Weights of a small text-conditioned spectrogram diffusion model: 10.4M parameters, layers 12.
Rows from block 6 of the denoiser of a small text-conditioned spectrogram diffusion model, named by matrix and row number. Rows with one number belong to one neuron. Each number is 128 + 24 x the weight over its row's rms, rounded and kept within 0 to 255. All counts start at 0. Numbers have three digits each.
After each neuron's rows are labels from the 100 clips, of 14848 (inputs lightly noised), where the neuron reaches its highest value: "responds to" is what is common among them. Only what is clearly more common there than usual is listed. The data: Morse code for random letters and digits, with fading, noise and interfering tones. In brackets: how many of the 100, against the usual share in percent.
# fc1: MLP up (model.blocks.6.mlp.fc1.weight, 384x192), inputs 0-191
# fc2: MLP down (model.blocks.6.mlp.fc2.weight, 192x384, transposed), outputs 0-191

fc1.321:143151129122167087093092107143143141131096084133115120131118088161163130091132121116102123094113132154126103193114146149152159120119067123130105118145158154183120132147149115147139146109146106120115079141105123166146128130132158087116095123126104114096140163151110093134110145126118100144154105114147138069122153139152136126183158120055125159122130166122100140152155111131144130159163123095146151108096116167125144105099109107104111106166103130130160137125119119120149117133163124107105118121125139117131145136169133114097120164104194154137149139141143101122156083120114146162
fc2.321:136119134093150097113102175157187143119102116133137119134103121142104137135131105130133126119131123168173077116129143169125107141138118122138153123132133133132105084143126079139122145114082107118137144136139161099137166135096168140117105177154163137097141120164153166158123127130134136171147136050156122144119111080128108105106144124094161117110084170104161160117101120122152119132182150130116132148135101121148137094103110119112143133166131120154144115107151101106102141117141150159094143164132108127140086162137155106098142111127148110122080170144191111131101123156163125143
responds to: tone: middle (71 vs 32.9); mains hum (68 vs 19.8); speed: fast (68 vs 33.1)

fc1.89:128100111136168195097156144141165123158109144168141134121159125122166132118142120131138150139125140117094145140163117180132150121157144111117086108114147107100136101147148121156156146187141107125155109121097141086164109155163163151143156123133122108139160138163097116102142137151133125167173124115120195085108148144121084124114116095145096164131123138115122097118116156114097103103165150137123143129143133104145127161118117160116124111122111141139103121087130103131122076149127110169089165102093118100134137114126110094139110136106176101132152123118166135151152109146114180174
fc2.89:081154159115125146103096139095097122096091131139098111103112127158143070135122141139144134132135134133070104113145106148187158109094111113148131127119128110100144098129159073123144168135146104122160115124129095150153092138158172173116146102153139130176146089141137118090113123150138146128145133116107134117130106129140139094134172150148117127158153110119177123106107129112120118109146117172068105119142127151134143145142121093139124104136093172130153159156187118129147108130121156127161137165142093132136160124104086093143125135100167139143104130179178131123139148150107101113
responds to: interfering tone (86 vs 30.4); clipping (46 vs 7.8)

fc1.182:127111157165183162121132176146163146145100130150167098142118112159090133085147093113111142138116135176095117105135143097143152108152159112142106096089139120190124120121136166154099165138163119134122117107114125080140099136120134150160112104130134118153123129183108159154138089119131097149110135130114135126124120143181097117129121108105124109069113132112139115142104112119115113122130142144143186135126102102057151100163124192119106103148117128161134101096090099148148109102154109173141129107110119103155151103100119144120126122140119136096149132128099110158133116117122108095
fc2.182:111089182130095121114131119148134153080147125142191102144156125129073129135109156089112128120159152164112128065109074130094180164094106090158122144105124091107141149121141129151143083126121143113123102153136120141150159139109152127073129111120111137143105153105122100147090129147129147178127119094139105120121115133126106104178112133149105154122131124151120117159112123130135113106137123132109150113122105168139090120156109110100108183135087083136060120158159146123106136137105142111118140143110134117110147125135118124138139126111137142164148111150137146080167164089122156157
responds to: interfering tone (100 vs 30.4)

fc1.351:159112132159154101067121161138104112140097127114165140160144150144123138109129101102087155131093093139131136137139118141089175098139140125141110134127121090101133115122136073136101141145126149137119138113191096170140141113146114092077138152120153120143160145139119150119120123157154123134136116121143114063134174141097142124094118126120135099141113104065148151120090135141117145127113083151152110145100137135148111150150149095100152116124133152117110137104128142115154128118154113084154085152100145130116102179160171135103108138149105086092128137116179058118141130147130128152
fc2.351:139139118123152112147146122111113137093144148142123090123132134080182112133115131108114135094129118094116116157124148150124108162113099097129159106125112137170141148086112127135148131101090122130133158092125143086159170161172095138143143119133146140106130130112163120162137147130122122137137097125148121170108152164137094146172129126096097156124141111094134121164099078159104122157141173094154112120156114102074105120111170117125160157137104113109159105131107121131091124167110116123139175098150138174128101150113106139106099156090112119149126106124082189127120184086115100124
responds to: clipping (100 vs 7.8); rumble (54 vs 19.5)

fc1.360:155165167143161096076096084071106080129158142110099132068125130113107145116111134130123110152112080099125086117103122122128139096093082154119101108154191143211207194137145114154136140125122134108125165094132150117114116130138146159127161133106145166140143120167119130152123157092168139122149119135125127140144118132105140125123093139127111159105152150101142109131104093161103114144117125103105128130117099109128139144133155127102126139127128142129102124099100140124116092123099116123131159112157147110108127123122122100160106112120146133110135172167104118147118139108135119148
fc2.360:115098124106096134132133127136128151108139110171145087106097107161093132112178136183174096107153145153121116111131155139136090155121128098106145146097115107111104117106115155106138162109157099163106128124146133134111175168125140119117108110101145148140093162072110118108133133164132136144121107120129121075123142157150094171116140138157162116106083151139118088103146108132160122112107143128138170156088125102118123137130098158119114096129113115129141139137104134149102186110104086137117120122115130142132067099120131139130109156146124170127124103098094168128129110157146073064
responds to: reverberation (97 vs 14.9)

fc1.141:136147134126131143101177161162098154126142101163152141144153125149135160110103124115120136104129082166155105155150149126098159150120121136086166086143115162126170135124096129113136144094088167150121100122149158132082146160166162105130123135131105113105118150115093121099099119149122060164132147122161080106143129143108099142140173104152147080109122140167093128075113135103128105135114152096120140127140120102119197128075107155121129138117116090150125138131124116129140148152155144141097124153120130092096121135158124157161147120144135162085087116105111089146123115117130128116
fc2.141:143098138117128108146100143099134127122100174134128165111104122114170125123169124103162117157112204121105149080103121088105117134131108146158123142100144112140103085135153136122117107176133142124134096142079125111141103129118161127134113119130122168149120104150139128164156157132140152115121119106129119143110107080162136087127125144118104163140093141118122130213145177142115148095178102165143141104126124133123114112178143099132115120144145182112102123127150088119150109104110068131134125105137103138103178143107135089157126151124126083156123093153134130159132143128095127137
responds to: reverberation (84 vs 14.9); tone: high (70 vs 33.8)

fc1.172:117162138145145109126137097114075178106097147142157093137127096152132159176162166100118155095107084150109113129109122110072132135143126117125107137137124109121126150098130135121099112088112168184131119145172172151148103112128119122074092138124180126155159163130140128158113133142175162154126081147130115089107135169145133137122128102119152133135124150091107119119101134137125138133152110135120110160131119104154142136093169121148168102154113135159138125162116118106106132120129130088127109131096126114181118130085126101130144104149117114130155107067097146142136189109133098130
fc2.172:134160120134151130133150153133097128101099089170112098159179118083163097091106122114140155097135148140155114132102128105135145165180115113120145120113116126116131165122095150127093150088128109126106156146184128146153133142144071149162162139146084110104127129104162121158132140120157127115100137123148134094073108135123126123182164059135115128138129109128097136121124102150098136170105153119150067141153133093098119123111195150125127114110105123121134122139108129146104112128138113109157138082117168143118161101125104161108104138083110106118129107109110115108120111124119090115
responds to: rumble (47 vs 19.5)

fc1.219:106135159132140109148112096129113179114136124137132159098120058117126168083137113140143114106098141156145144161127102135101152130145113153139093131151128126147133123113133129137113107115113103141105120093148162125144081133128134120106101157110107127090110169110129169126158143096104116110128144165153095155090154134100146116120138141102151123137115135085129131087156163084089101100137099177148147136146115109152166147192116171130127162144087125147107111181115100109130137138195133142092148146143149115123137157126113123145103120139089130072094140143145118162114120131174165133
fc2.219:118148118130134171146116159100157068125117098122104147186112155131151113173110168163138145117137120098102128119095132138153095138108130112114154115130107103118099110110145153087121173117132137120129143160109162133143159135104119087125129118133117123138103131166149151147131082156090142123109095133114092140181087108126134157155105096148094137131119097152111149175104114123137129157096130097122125107107136122137109112128137097093109124121199133118159144107094158150138140125078138121126149073109109112146120145108172100119098090131167108128188092132110103125150093142089138116
responds to: mains hum (55 vs 19.8)

fc1.165:150139135124095128145110155099130116144127116103176130136111115172116125132121101101127092114078143120121133166078106111121111135114107150122095147172175178132077150133123177140136122133124123127140128130116111105112149128081145082121111103110148117070170144093102123109166119142141150133127125150161131127126128108124167080146117177117131144144123142146124142176151109103140164088148150124187105139109134140123154171117116096125112162171113146123116118157124133111093170090128130142116106117098119138139147147173157122127071139121118132174094179140155104139152125122084139102
fc2.165:130128133114122138120120120145119095115144132121096123112125120124132107102082119132137151137160088089134098116185121142125161135123147133068173106111093133128126139136117127149114116132063092110143154140136139114133155138156166120108145132162127170108123152106128106151099160182134133124133089125134158094105125145142130159172173083134146117098121138117122154136106096125149159088123145085139164135113120096076128139119092124109116069117131155103119158131108122196152130188110133142124147116121162086123108161130115185139129174097126089124132116103144139134092113149144091127
responds to: speed: fast (62 vs 33.1); mains hum (55 vs 19.8)

fc1.377:119132150084124127068103131106095077066101137136091144116124156162123085126146118133102140093158122138146098103128079080156160123143137167136103122140133139147172139168125133110149175139139160137102140097150092124100187173121092094127105108099094150084166121099115099126134094132130077110114161094163132129153142148131125128120123106134127166131166154137140139135147157128136110143105103105136091127160176141151072139110117111126116138129118146148135120130093128158104143125126116125164135149160138165117118132147131147130130140105167130171133150120098124131153111141085148112
fc2.377:125143112089121135143118152077153107167115075160122165146122089089151144163154131124157106147146154127124093131118150116140091117132145135127152161134080084108080144115152093111107135147110165109130156134158166168122084074169155126088116092112122140089129132135130138121139147133135066115159162137149162134185144156144140096142105126124115112143153143126129145147106157156130161119108129148097157125138076105142138158110116157128109092162144135129137101130111102129167101171111198117129129126120148107147110136120135113110117136116109076141134141114141129075137134141132112137
responds to: clipping (32 vs 7.8)

fc1.157:159124148119103185113134090156133180150155138131138126132158122065147127118161110152102121128112090136163169076094124135068095130152133125139135160162133133152142167128122155165079153148149138153177139103130117126139070146106147171095115129121092153141128103144141135135131130148169131107128123127122140094115146108099151112174150114139092127148125148145133085102081147092154131103172098105147153110134119128122094122110143099100125120101138135103113161116106124159157085154173117154168118164115128152126141148136144138117139109098150108133135100128116110181142119144122157123
fc2.157:104146096142109146110143102125126161130117131129083128116113127134114111150121100117123102140129076110108149116145110105098145135097168097130111149140093099162135136112137117155123127202160130130124123083097098129122097138130119096107128111141137090108102105081134124144143170124176122131092091169083160141108135073135147168138124104137121133114089100147138102165120166068116176157161102112144142153196128168132113136140163094137139102130089102106143155095130134160134075127113137121141157113150118134136109142111168141090142111128131154154125140119129105143158120157136155149
responds to: tone: low (62 vs 33.3)

fc1.7:152150130136146124130114123091100119083140108105123136108124107103129164091096124159150130085113140130163124152136102101078185164102097087143111130110138160099117124169158161147157122147104155083129140092156155101121109105115162151163148117110124089150140107144101102146149152151155150152108151118107161149114131111137131128068147141107109173140126127090121093177140126118153135149099131143112129138114139160127176083137157101155084115150144111112102107187148152123102078123154136151123137138082142125104114142115097125120123147101071131159160145117135151128150116120137142117
fc2.7:122143105122084140111128123162116139116130123176122113111140118121092134150127100159100102117138114138113088148120101138112109114142182114107136137141103050114156072121138072114120119088133143166144135133154130154094123195117118119110113123139090133122123094111107163139120137135148091131093100141158090087166158135104148139096119096171140101090106078164124134096140123128186115122119127141142141139156120071152118129099079131133151130144138131128102124104125120176080161123116097142091125148114134101138147117117148101143132146123131118141095132148114111116145125145191132098
responds to: clipping (26 vs 7.8)

fc1.261:164118139149124093126092088087114104057118189148078142141127122136137141117097126114134121129117199136124075159102157087161152117146167131180147121161121171150125123151152146125110130135086127099115124172150132137159124111090098126166131095128123118156138132146115116139150100098158145101119087144141184139119099113108130127112109166155140122082088130145195137161133137131144151100137148148131140123118136109139153129154147103147107123147120137126099122158121091157123160111107122100143169156124124118119177113142128110161134116149104116118139099113138164156098141138120131138
fc2.261:158163093121117167107122121091104150149121087137105079088111184131129116112132111167117081131154059135127130094152141164111111145123153119098147144167155108118153146102123149121127139141145116112153095083142114116128127158148136153091115108111147146113111132125126141131109138166093121119180151158073123130178153164141118125132190101120091116136133115153136121087134092084120166149093076101115121121143110127114120113109148140113169147111118158148113146096124142115159116136110141172128167109114132148138110148128117158125151139106145171095131130139097129082144108136123084137
responds to: speed: slow (60 vs 33.2)

fc1.138:145104140129136146108124115150106139142123160095127154101131125124140132122121103167115136111097117132130130151116148126076136117158099096115125169138135155122137138152087172154110150139162150163152138124139147113082120137097113163129113126127146144153143086129103090110128109174133141090098108166135150130133169067087129154115150103121149127133119121135138083140100179081154130134146136109157140098115089126146153131102168168140144118155154111157097112141083128076122069106132099123100150125147085111118124180118157126089110127136152147124148109131152109205108157105129156138
fc2.138:069146186112131106141135143198116112149111141120113152104114126115149132134138136143158155114060151096133126091137076109112132109161094102158117138149133116104108089115109126082142118152119146110128093117130116144161100128105102136120095128138137124120154104118125143112178174130139110116123161101099132172105105095142117166121117089135153127171135112155119101116143156083141127127136139124141097109138152195141104122135155164158152120140146122134133106099148143080163137153142144120124133115131119125071119160108104163147150113091150125096190140141136151137098129145133157159
responds to: speed: medium (63 vs 33.7)

fc1.46:115140162179164141119152119157124159138078146134142162118091113109120181082114109142084126119162110179101121149157150113126103123166140131143105087130137133114079138130117146131121166159151124091169118166155127122143134137097126129126086138073100150120133127130112130106130151124115136149162107127148099126127180167085115089120114139132094169116159124120107129105137116147128115100123094169176144126149086158142116127112140117079116146121112139143118132133131140126145139137081117187136138136118142130163163128134128153155204118117137171117138101114151134146147129140098077141
fc2.46:064108111131119158141102131187103137168087138122107139111116116120140131121138125108109111070101149175113136103171145123169138125128150102178052149072121079098105075162092131156085134087141125127167138157105126167120100118154114113101103123127131100139107127099161088093151133144131127099117120147152126109108146108130117136139141153112121083123125096130148134151135140162163095146094097104139113119141110129156116081106133119145136106127103177133126111152131118134138098149108116117137155101134129132127143134147177116110119124138123169121181110092136101122135127116123149154
responds to: speed: fast (94 vs 33.1)

fc1.0:118147139125129099093109112134127113111116147112158117088105110100098121079178133111133103146115145163110090136109142109109133060095142157113165133177171178164138162168152118155117132118171124139146115089143106093104111127140153097109146094158158158082130107129107167139107121115167107127141140114155138152125145102119128156148096120103114164124164151124148131099101138141156145130131124165120133088067154141118119149136135138102052148114110128171143102121122128131098109132141110142143121089156151163134095136106177119101111153123124153138113164160137147134132147133105138148
fc2.0:105115152153145156139134139112073148148133155143130082081100114098141120131148119164155091115076121131168158124118161128142125126166129124118105149121101190119119089142108153109118138118096135158146129112153132141115121124132080119141127149116102144121125120106078124119158143126116118133147136143191150138155136152143147097145117162103132098101157137125148162118134163193158123099119149157159097152147145066191153072117121110135159137142133129178109142131146128128114096093149123137156106133134140169125149155117162110119111152130120146090132173120072126123138164152120122135
responds to: tone: middle (67 vs 32.9); speed: fast (60 vs 33.1)

fc1.91:115115128145126135129135136116100141103113168108100131104104126134143151128117113063133122114137101135120040106076117139133114071131122103130096129115109154145138161151120150160119138130104152175109119136168093150116091116118132131109125129156126166177171123157110144164114108123168117171153105163109153094132149138134172162137150092123122130064109129179137125103132198121120126113125098139082157127123155119090148122110142152092113127106127153154110119100133103146149120128150139143168135153157136116150146135158156136126123119145100127084156148099123123133133138123161182146
fc2.91:132137125106110167126134127125122146136165141142109106135157100142097160104111107093153131124117120132113086139128126139134120132111133117094156157076101149100104122136144121107089118153146133121070127132108102155085116134173107098097107116150073147093110133129133152155145161098145128123143134092116129098132119121121146137143144130154194114093166132135149185095133141150143148119150102122134096114168104123157155095087112131116132103140132108183135113100113091126134093146134192107131085104129116124171111099135109152148143149112108140111138126129177121143117066201153126152
responds to: rumble (68 vs 19.5)

fc1.187:106126154119139148112143132151105125121155152081153127108105106131102107082101121081143101111168142130113093133144131139186131151135145153117101091161107129116144156165171127137156149078161138140163140101138135073132102110102134101115091137139075164066120126095087167109115089155087107153131154106155115117141108121112131109139160105144080148066195166136140118134102098107106138122140146144139131151127145123144111148135146125131081134123127126135128115125138121107125129121111108189172115101150159163133131176116118123156152124125134170127162123120123139137126128115115140109
fc2.187:135111086140123181165131100117109095133136121097118119113103127121171130152131090098086132090133125128073104103144154203117109140108110135130100143117118134088123103166153145140134180147134139120154137108108133155162126132098111094110129136104144156146094099134144108083119109145128134140160147144152141186109160130115129104131126154120118136142156143105153115181107161125094124136143075154156125101108118112184150084112110096067151132094138137122125136098154107137129097139078157124187142115132150155134097139127120144101139127141098123113147080104110154128126138103131107127
responds to: speed: fast (70 vs 33.1); tone: high (61 vs 33.8)

fc1.314:168124118131130121142135097099125128072136132148130147133130111116147123123097150088107071126132134129164084135117164138159124169123145144093124116105144101155125118141177128125108105133131153127125100189131124128101122105133131132150134131138106139122162164123110134179126087122164162142127114096132170143105132179143114160099122153102103086090141130148086151097138129106159106105120173160111120152133148118121162151168091174128093135142100199119132136142142112114125176131155132123134106160145144148158112084135152136134094113182129105108148115093118086137124154093107097153
fc2.314:089134149131131159132132140164119135164123114116112110102124180112149115154131101160166178121138112157072197085158093100099126120119116088114082141145114142141141119122081141134144159138113139094100124091160128161136118127144123128108117116152141158125098119127152117113144216140103104134153141132096095101151167068110127148131140105137149156170108119137161086139129135110113172131162103122112120124114128151111095128116137111119145127122162089120157120113115144138157087110115143120114152089141081104094130167093102136140127147134169170103151136133109126104131125153134140126
responds to: speed: medium (73 vs 33.7)

fc1.152:123158150102137138125120128138068094165122108113107138122137143100104088126173106145116158131109109128103163133153125101102122148132108152100131062094122138149139140168108109125104182135141115126153140126104170123128074145135131091141112137096129142148146098146121141148139136144126100182143129132113134053094118133113139136109124132100115129155116079108112127121118160112168149136156165112158184128117093099142082120146114118105164133138123110157109076123109128146170133175117140129133157081094146149146136175142081103106157119124095130165131145150139115164141116167123116127
fc2.152:071133135101151098119131110160156064118108124156125103128109133129139148128162152123124165157106174129156125138131120136151128118150151126104093186107073100168155116106155118104118071137102109150104145117121110153153125171169151123161159156073123126154169124110124125101102133173111150097122159168118115142116138158117158101144107107120111105105136110146108161145125156145113145087141144162133132147065150112131133107119108129104102123139148106077102118134130120133179123122080138126136145164095112145139173125154137110093174131130113128115152118160106100127155153123123138123
responds to: interfering tone (64 vs 30.4); mains hum (49 vs 19.8)

fc1.94:111130133131136136060100090135126180138182126108131185091112119126127137082148128121141134117106130128150129164110112117098160139145151175147150111119153128131119135119123108162115139117144133171131101122120121069111127110124142117104126156131102174088119133142038148152119138156150117151114171114123081140093147138114083126078169173087140124143141136119135103119098104146096128148150153125129124143123150121135134154112108131114138124161106094140124162126124140115131158154134083158144107135167117118109162192093174126106117165167136120120145144093119132148146139121125106144
fc2.94:112121110110104146148167069141106124125134123125128084155134173126147135121130122106135178124182125136117112112164171125151134135145118103124114115134119110099175180098144140100121098164150113112133158117106120121156113138116134145164148167106183100173134118112181108109134123118111168083114116159107162152112133149085148123181099135174113133126106136133119139165124103088147145124111086150127182149097096151101151136124128104152147098106139175139139084141109150087147126110094153108135160112096133126129161080155124143121113129125129080128146097107124092135119128135135143115
responds to: tone: high (79 vs 33.8)

fc1.267:096133129153161129102065155148144165106115142128145113118147124114107150097122119112135172132134195147136118089109144069125145113147145127108128111118120119166144150140160126164086182140149175158120111139158117099096117113114148128163067158103102122151118113143098124147154120156137116134087129163136090166148125128149148102110116115103107105104160108133122134122094142135147164138143156128127130098132131088088169122159113124149070120153127136158122094090060130151149141108134125147116110120146094155154140117124096146107136096130095146107159115118110077125121095152141118145
fc2.267:087112176121138090141121122134091142122119100119135124094166135124085122125152146077117135110188110145136132116125139110100133148096061113134160165152110115136126133123160082111136144111139138122110120160100119115124157118120115131098155142127118140123092139109122107087132113118163156113081111179101170163150124106124161133118104125144148165139133140128177142120129108125131097116149114139102105145105152111167161164135115145125080126130140142127174078116151090101098109169126165175147086103112109168104128146175101102130163108136116087163129140143150143104140132116158103153
responds to: interfering tone (100 vs 30.4)

fc1.135:152149129124085096094054130140110149112079153106113126099136120086181115092145105146108134150134100126134112094043108135151139135117114145134096158100142178150167148175119094117096137152111146121125137147131125143122132100131122118104119125114146140098165142121142086120128165150144169141164130106120158150153140151124110131114153089115121109153132107137166100113142086098153142129092119124123111130145137117117125122127152123125124117157071106107121183130081116124112095177146129121150122122135133131142147153167139144176093182136143131116141139093109128133129167141111112173
fc2.135:117105150112111052130121134143090096129151118136113115135130134132107129149123137082106117153121115151157111142126136132128171161124123098118121104167112133157131133088094105136102120151111139139114138092182175101140146107143120152119132113122163130110159091117124166176120156150157116170126117094091091153093110115141099171079120113082106121138172085117125098140103130194109127113140131094140126104106100162100117140124152136104131132138104104156130128127160139154093125117144169095123142122092126132116136109073159136137122115124121108147129122071119128085124183114165118093
responds to: tone: low (66 vs 33.3); mains hum (65 vs 19.8)

fc1.268:132164134155136133118107114078111158066123109125148148129141125130126132123123097158087092161105117118158084141119164137131117120143121129132106093085141150147119128124099115162149161131104125101137081118109119147145127107140200098117138122114132131074150143152121159145149142135164108169151147158137172093121148109089108107121140151073102126119118145138091123123142151110096121152163149127144128141148144081170100099169118140149125158149108111102119063128135134174093154179134127147161112144134119143112112122164120130089102132179117099125140180116095119104133126137115115120
fc2.268:118105140132141127131103127100123152143104125120088140159104139066154127113119136066122128104107174117094172118149137081122141099108098123139130097131118135133077129106165121144172099139154132131127124096128148143139114089099133087104100160099093116134157126085083104163100165140142132163131179112142115119175141132141138128128138089147111061076142135111129130085103146113164174103135159166132149158155097104156139147156106159124105123116121154115160106102181160088140093118099138109122123104106124127126116088134119115132137129138116119099103143144135166159130137133122123137
responds to: speed: slow (68 vs 33.2); tone: high (65 vs 33.8); mains hum (43 vs 19.8)

fc1.270:116137118181181175072125129138119128117113152123147085073093144107142105086101174161085119128145124139137144165168137117112104127141099170091102100101135095122139136164108137142151145128142151126141100095127187110125147126118155145118139129116125146132162089162103124149127167138166103139114132113168097115131161144140129128145122089145097126135155118112131124092155107090145120150099124103084110105133115076105126117083130102100070135148129147153143090143116143106126108126142112138132132177163093145112120139173142147088129142115148144091110133142102107142157104112144117152
fc2.270:152146110125124126139136103104104187108162149135156104124115169151137142116112127106073122112183106081113093127168115163146095150121100157083151126124135109165153141094134114126139154180112136119114115101175140126092145119150142131137145137129199103097171123122109160132128146128129101169134108093096148114134141118178140137136082150128142132135154142130198100124120149147153113107165113081099140166141172118108120133121132120124112101131137140141128118086145155142148138130142097124135100127132064123189085097101104132137120139123128133101104138125115132126092124141100124104
responds to: reverberation (71 vs 14.9); interfering tone (68 vs 30.4); mains hum (45 vs 19.8); clipping (44 vs 7.8)

fc1.214:116153107140123128098122146145102098112150116132126162109106120145160114085154153122140118141111105111128131134132121080162194072150142150118154097119146184167174184152142128118131121113166117134122127115108138101097124131099166131091142095140111141096147095150078175150124115104134086166140158118143111109152118120138126128146100107127115131139151134174148125128117166164096099096141188122135114143160095148132140107150147112153109164116130127147107119129155100126103125117155097112118106150155110123076148141159098113116136148081158141157091118137147130143159135109072158150
fc2.214:128154100123164138137136113141088137130157124122106087108164127115109098104124099059107094120151117147158119100063178137127162153133182111090107108147121163158142140116104156146134168079107103140109144137176168145126136134134104141152153153152165132102135136138116102145151114114150133144101142145138127161109119102145114155160141139093164128159159137128078087108139154153120147092122115110123079139112127148118125096128127156104133153122131090150142161129087147160094123132124158111137119152126101144126137136131099156118153123159112130140159145071062143136130140111170107122
responds to: clipping (87 vs 7.8); interfering tone (62 vs 30.4)

fc1.19:127137131188139082139094144107157137113133119153151139165126121119119137165128154091146106101172164133128110158121131156132140151059139136099132089153127118144138136109159116133129107107114146134093106131116163100134126095136119084100144142121122104128141171142118144147122099108136088135116148130126111114093149166137124097139107148113092163134160106155095148167131087148116116101154126147118145145122139093089126175127072100091147152109112158127169101133100113149113147155140099171128120179133135125151138087149098098143147102153137145141136160084115139114175104133101062142
fc2.19:124109154120120119140174116170092122110184116072111115123130133124131122120116158129098129096092116137148136073153098130092135109219146126171109145121151138129144147147103145113164134136112137099110119118133119151129125153111109155149121131110158104128118125131142109080148134110132138145140132142111114176128155122114114167087140181124173160125113129130136097139136176111163118147139124133131135089124141152142186115111118143189136122090136093101108098128120136117160125147175164156133119158091121127099103163088163147114115119114129128152146140082090130096095165127145149153
responds to: mains hum (40 vs 19.8)

fc1.329:127112159103117124166131113129146121143091171186149133106134146155129172152116123095167130174117120150110110117103122173125113126158160158114098111180071129103096146147115106154117120102145094082129136161150119149138128119167126153057091146100116168148118146111172111154127137129155142121122131161110150102116156136107139155134141109158117142119122109141080126076128145074148100119091150147139185114107102154105164101121136135115170133135149122096124114124131119105108131056141134124154137162134099116159155101143111114151144096146136144117106120119118138135148155155117117117
fc2.329:144110117110153129132099121115088128111175095153134111154127153155132122106139126172085135075141124130129136149093164116155110105115131103121087143093132118155156124121107129126147128148123100162112148120135098137081131153083149073138163083148138079100126131131096103077094094138146144139118106107145121156146089139132144143152122130154131091158098147127188122148136098152159138172107127087111127129144131159119147109139103120150078096114122137162162146128100116145127151139107090090149137103125116142150070116129160141108100106145147161169152123118101111078092125141101123104
responds to: tone: high (78 vs 33.8); speed: fast (70 vs 33.1)

fc1.315:118101140104111163121132106098166133138143153148142122094148127136137147133116085113152128162126124139109103082132131129149180127125150073152124122117088129123175109123115118125092183138164111155149104125125081162102151166108136160114167136100132171174126101106108127159146145150100144145121164090130123063124140163136141105149140156127119137169154180129156140094131137148148127137161132130122142096171102122103137109171117146109119109103108157154098141133124105140097157110116134151113138114143135108089145123114144112125164174134109123109120078155130150158119130169113121055
fc2.315:141161148160139129157126178131114115157124120102136157160092147131133125109182154145105129100105137086146132139149098106110112124126101175136136114099129124093091138121170124139160060120113128081143115151150178103127124073134147066123104139126167070097158126115114127131124193102164109123169115128170141163145146088125146139122094130100109112092114122118141130150110141131120149109143136142124132100108111114123115126080148106147140113128127083122146090163144113122159113142151127126111127133100112143154110132131102095130126105103116119132116138149135114151146092093080155192
responds to: interfering tone (100 vs 30.4)

fc1.280:142139087095103116082130112116080111173137113151147128142150136156157094114118139094144139148142150102155118143147112091122154117106121119074117112137189150121154126173128142123143172157151159137103127098134100080103126124124124089128137117136125134094145133138131149165137077154146110198162127096121139133121113159141118150136143092118128075143140117128146120126139127128140187129126171084115111104095139091098148124110093137135114134123132110153121136102115144150164186118136122163131135123102111149119114142154138098106090153150121172145132098087095145104111098172100098106
fc2.280:081097161143128126161126116128121144121112189096151134110117101111137103125134123118175131138078126166115135081114119124139164106149145155155110130122087136118124111161122125138091090129109136134121125191105107157139080121133141135133073144116105161151143143133152111154179150129150123101100120132149160101133121118077138159109132141144165108109120116125097137115132157124146099108141098165119149120157116116128120110124171120147145114163094127109089110176138097101145104151143116084125142146117142123163176149130098084141166111140129134120177122124153126175157163103115163189
responds to: reverberation (98 vs 14.9); mains hum (81 vs 19.8)

fc1.336:114111162129152145123148098130128167127158142101157119153129131165138165136164134119112109154133101141106090129164121114107156146140190152139166128148104082118116159138115110111128069130136121102122157143151104094133128142159133163126135116100101129138138125135089086108100144184130133126144139128092124130121148130132071128152125153146102104132118122162148095130155129122116129113173156096145153145112113101119129125092144160133136119103165106089117179144127062112142166164131073125133125127164125117105159141156133123093099170127153127126152099109105138154114190156083128085
fc2.336:141130093143095121151148123081125137159173123156140142117120148113107134105122116118123128105156142096150110167158178114105128133122092133095146116165159167118139078100130143120130125138145140161120120096128136131153183120114085054097134119145151145095121137092154156162180115121150099112104129118146119149129110149083156150138090173099122137111146123130117134148131131127155128135112093134155137119115127127119105140155120104154133136156177101149113111113146165061178170096124139114107120109089122169085084130134118109131154103107103104144064145138136139119144107102155137136
responds to: interfering tone (65 vs 30.4); thin (high-pass) (33 vs 12.1)

fc1.173:096123138084188127128139109151118130111114133112155153106188110144152172110087139098141111124135134150109116151116135157103114115143173126134113118166135108156116132153145142155142148077196081109158108126146130132132065143137120106121130117110117197097140137139114122103082124149136144108130145138094081133100179123112103116150153132115095135098152109091104107161134096160174102147097110105159129133129091127121131127120142116163147123108125138116121131115119126103161199113114107118173131112153108134136129136147150120113108154145123127145156126121162162151167141129120161082
fc2.173:165136069145131141123133152079144129140165117157139126147120137130125127122153071142114159105118089123146140140145113084126118119119144130138128133111135177090122141133154134114138132168066109163126142140132115147122128123133138103141137159148089089172151168133114087150140119155166132124147125132129121173118097129143175105135122127178159119157087158117146158145132142126091138078190132183124143142135157126148137102146103121098175134162159133127102113158107107138104087135099120107106121139157149127157123135147086124108104131122150099079118143133104110098108137126104090192
responds to: tone: low (66 vs 33.3)

fc1.222:152130124116088102105080143080109077114100174153128135146093093160136140129152128114136129185125110123091116103118186153158137104097152169134121186188178153132154149137166122135131125126152156117107127116120140150108116131182108109109159120143090121132162118152093111093068124167123101122121108142108124110131161119106156097138107125161137147124128121130125154113154128123119127157120163126099129113083151083093145119104138122145106127125133140167081146167138101102121119116142126139156155119105140127096131135138143135133103179128153145144135181160139145118120135153127151090
fc2.222:107143143130125170087124136159078181139110127136129101113156119122103102051115121144123127110150142149137126172154116125111165180145143096119101119071081104118117109114107133134123164110141137191161098145101129108143166125107143125117094074152113112103111165105141107128135110116152104120098160118140115111124122133109094115100143125135124118159112088110106119093135155133187130141142111117173131143154124112130103117185102149104139107185123139098146102101120123148180114141109101128103127155073112147129148123122078093092123135116135155107125156109131129144149130134138134139
responds to: tone: low (87 vs 33.3); mains hum (78 vs 19.8)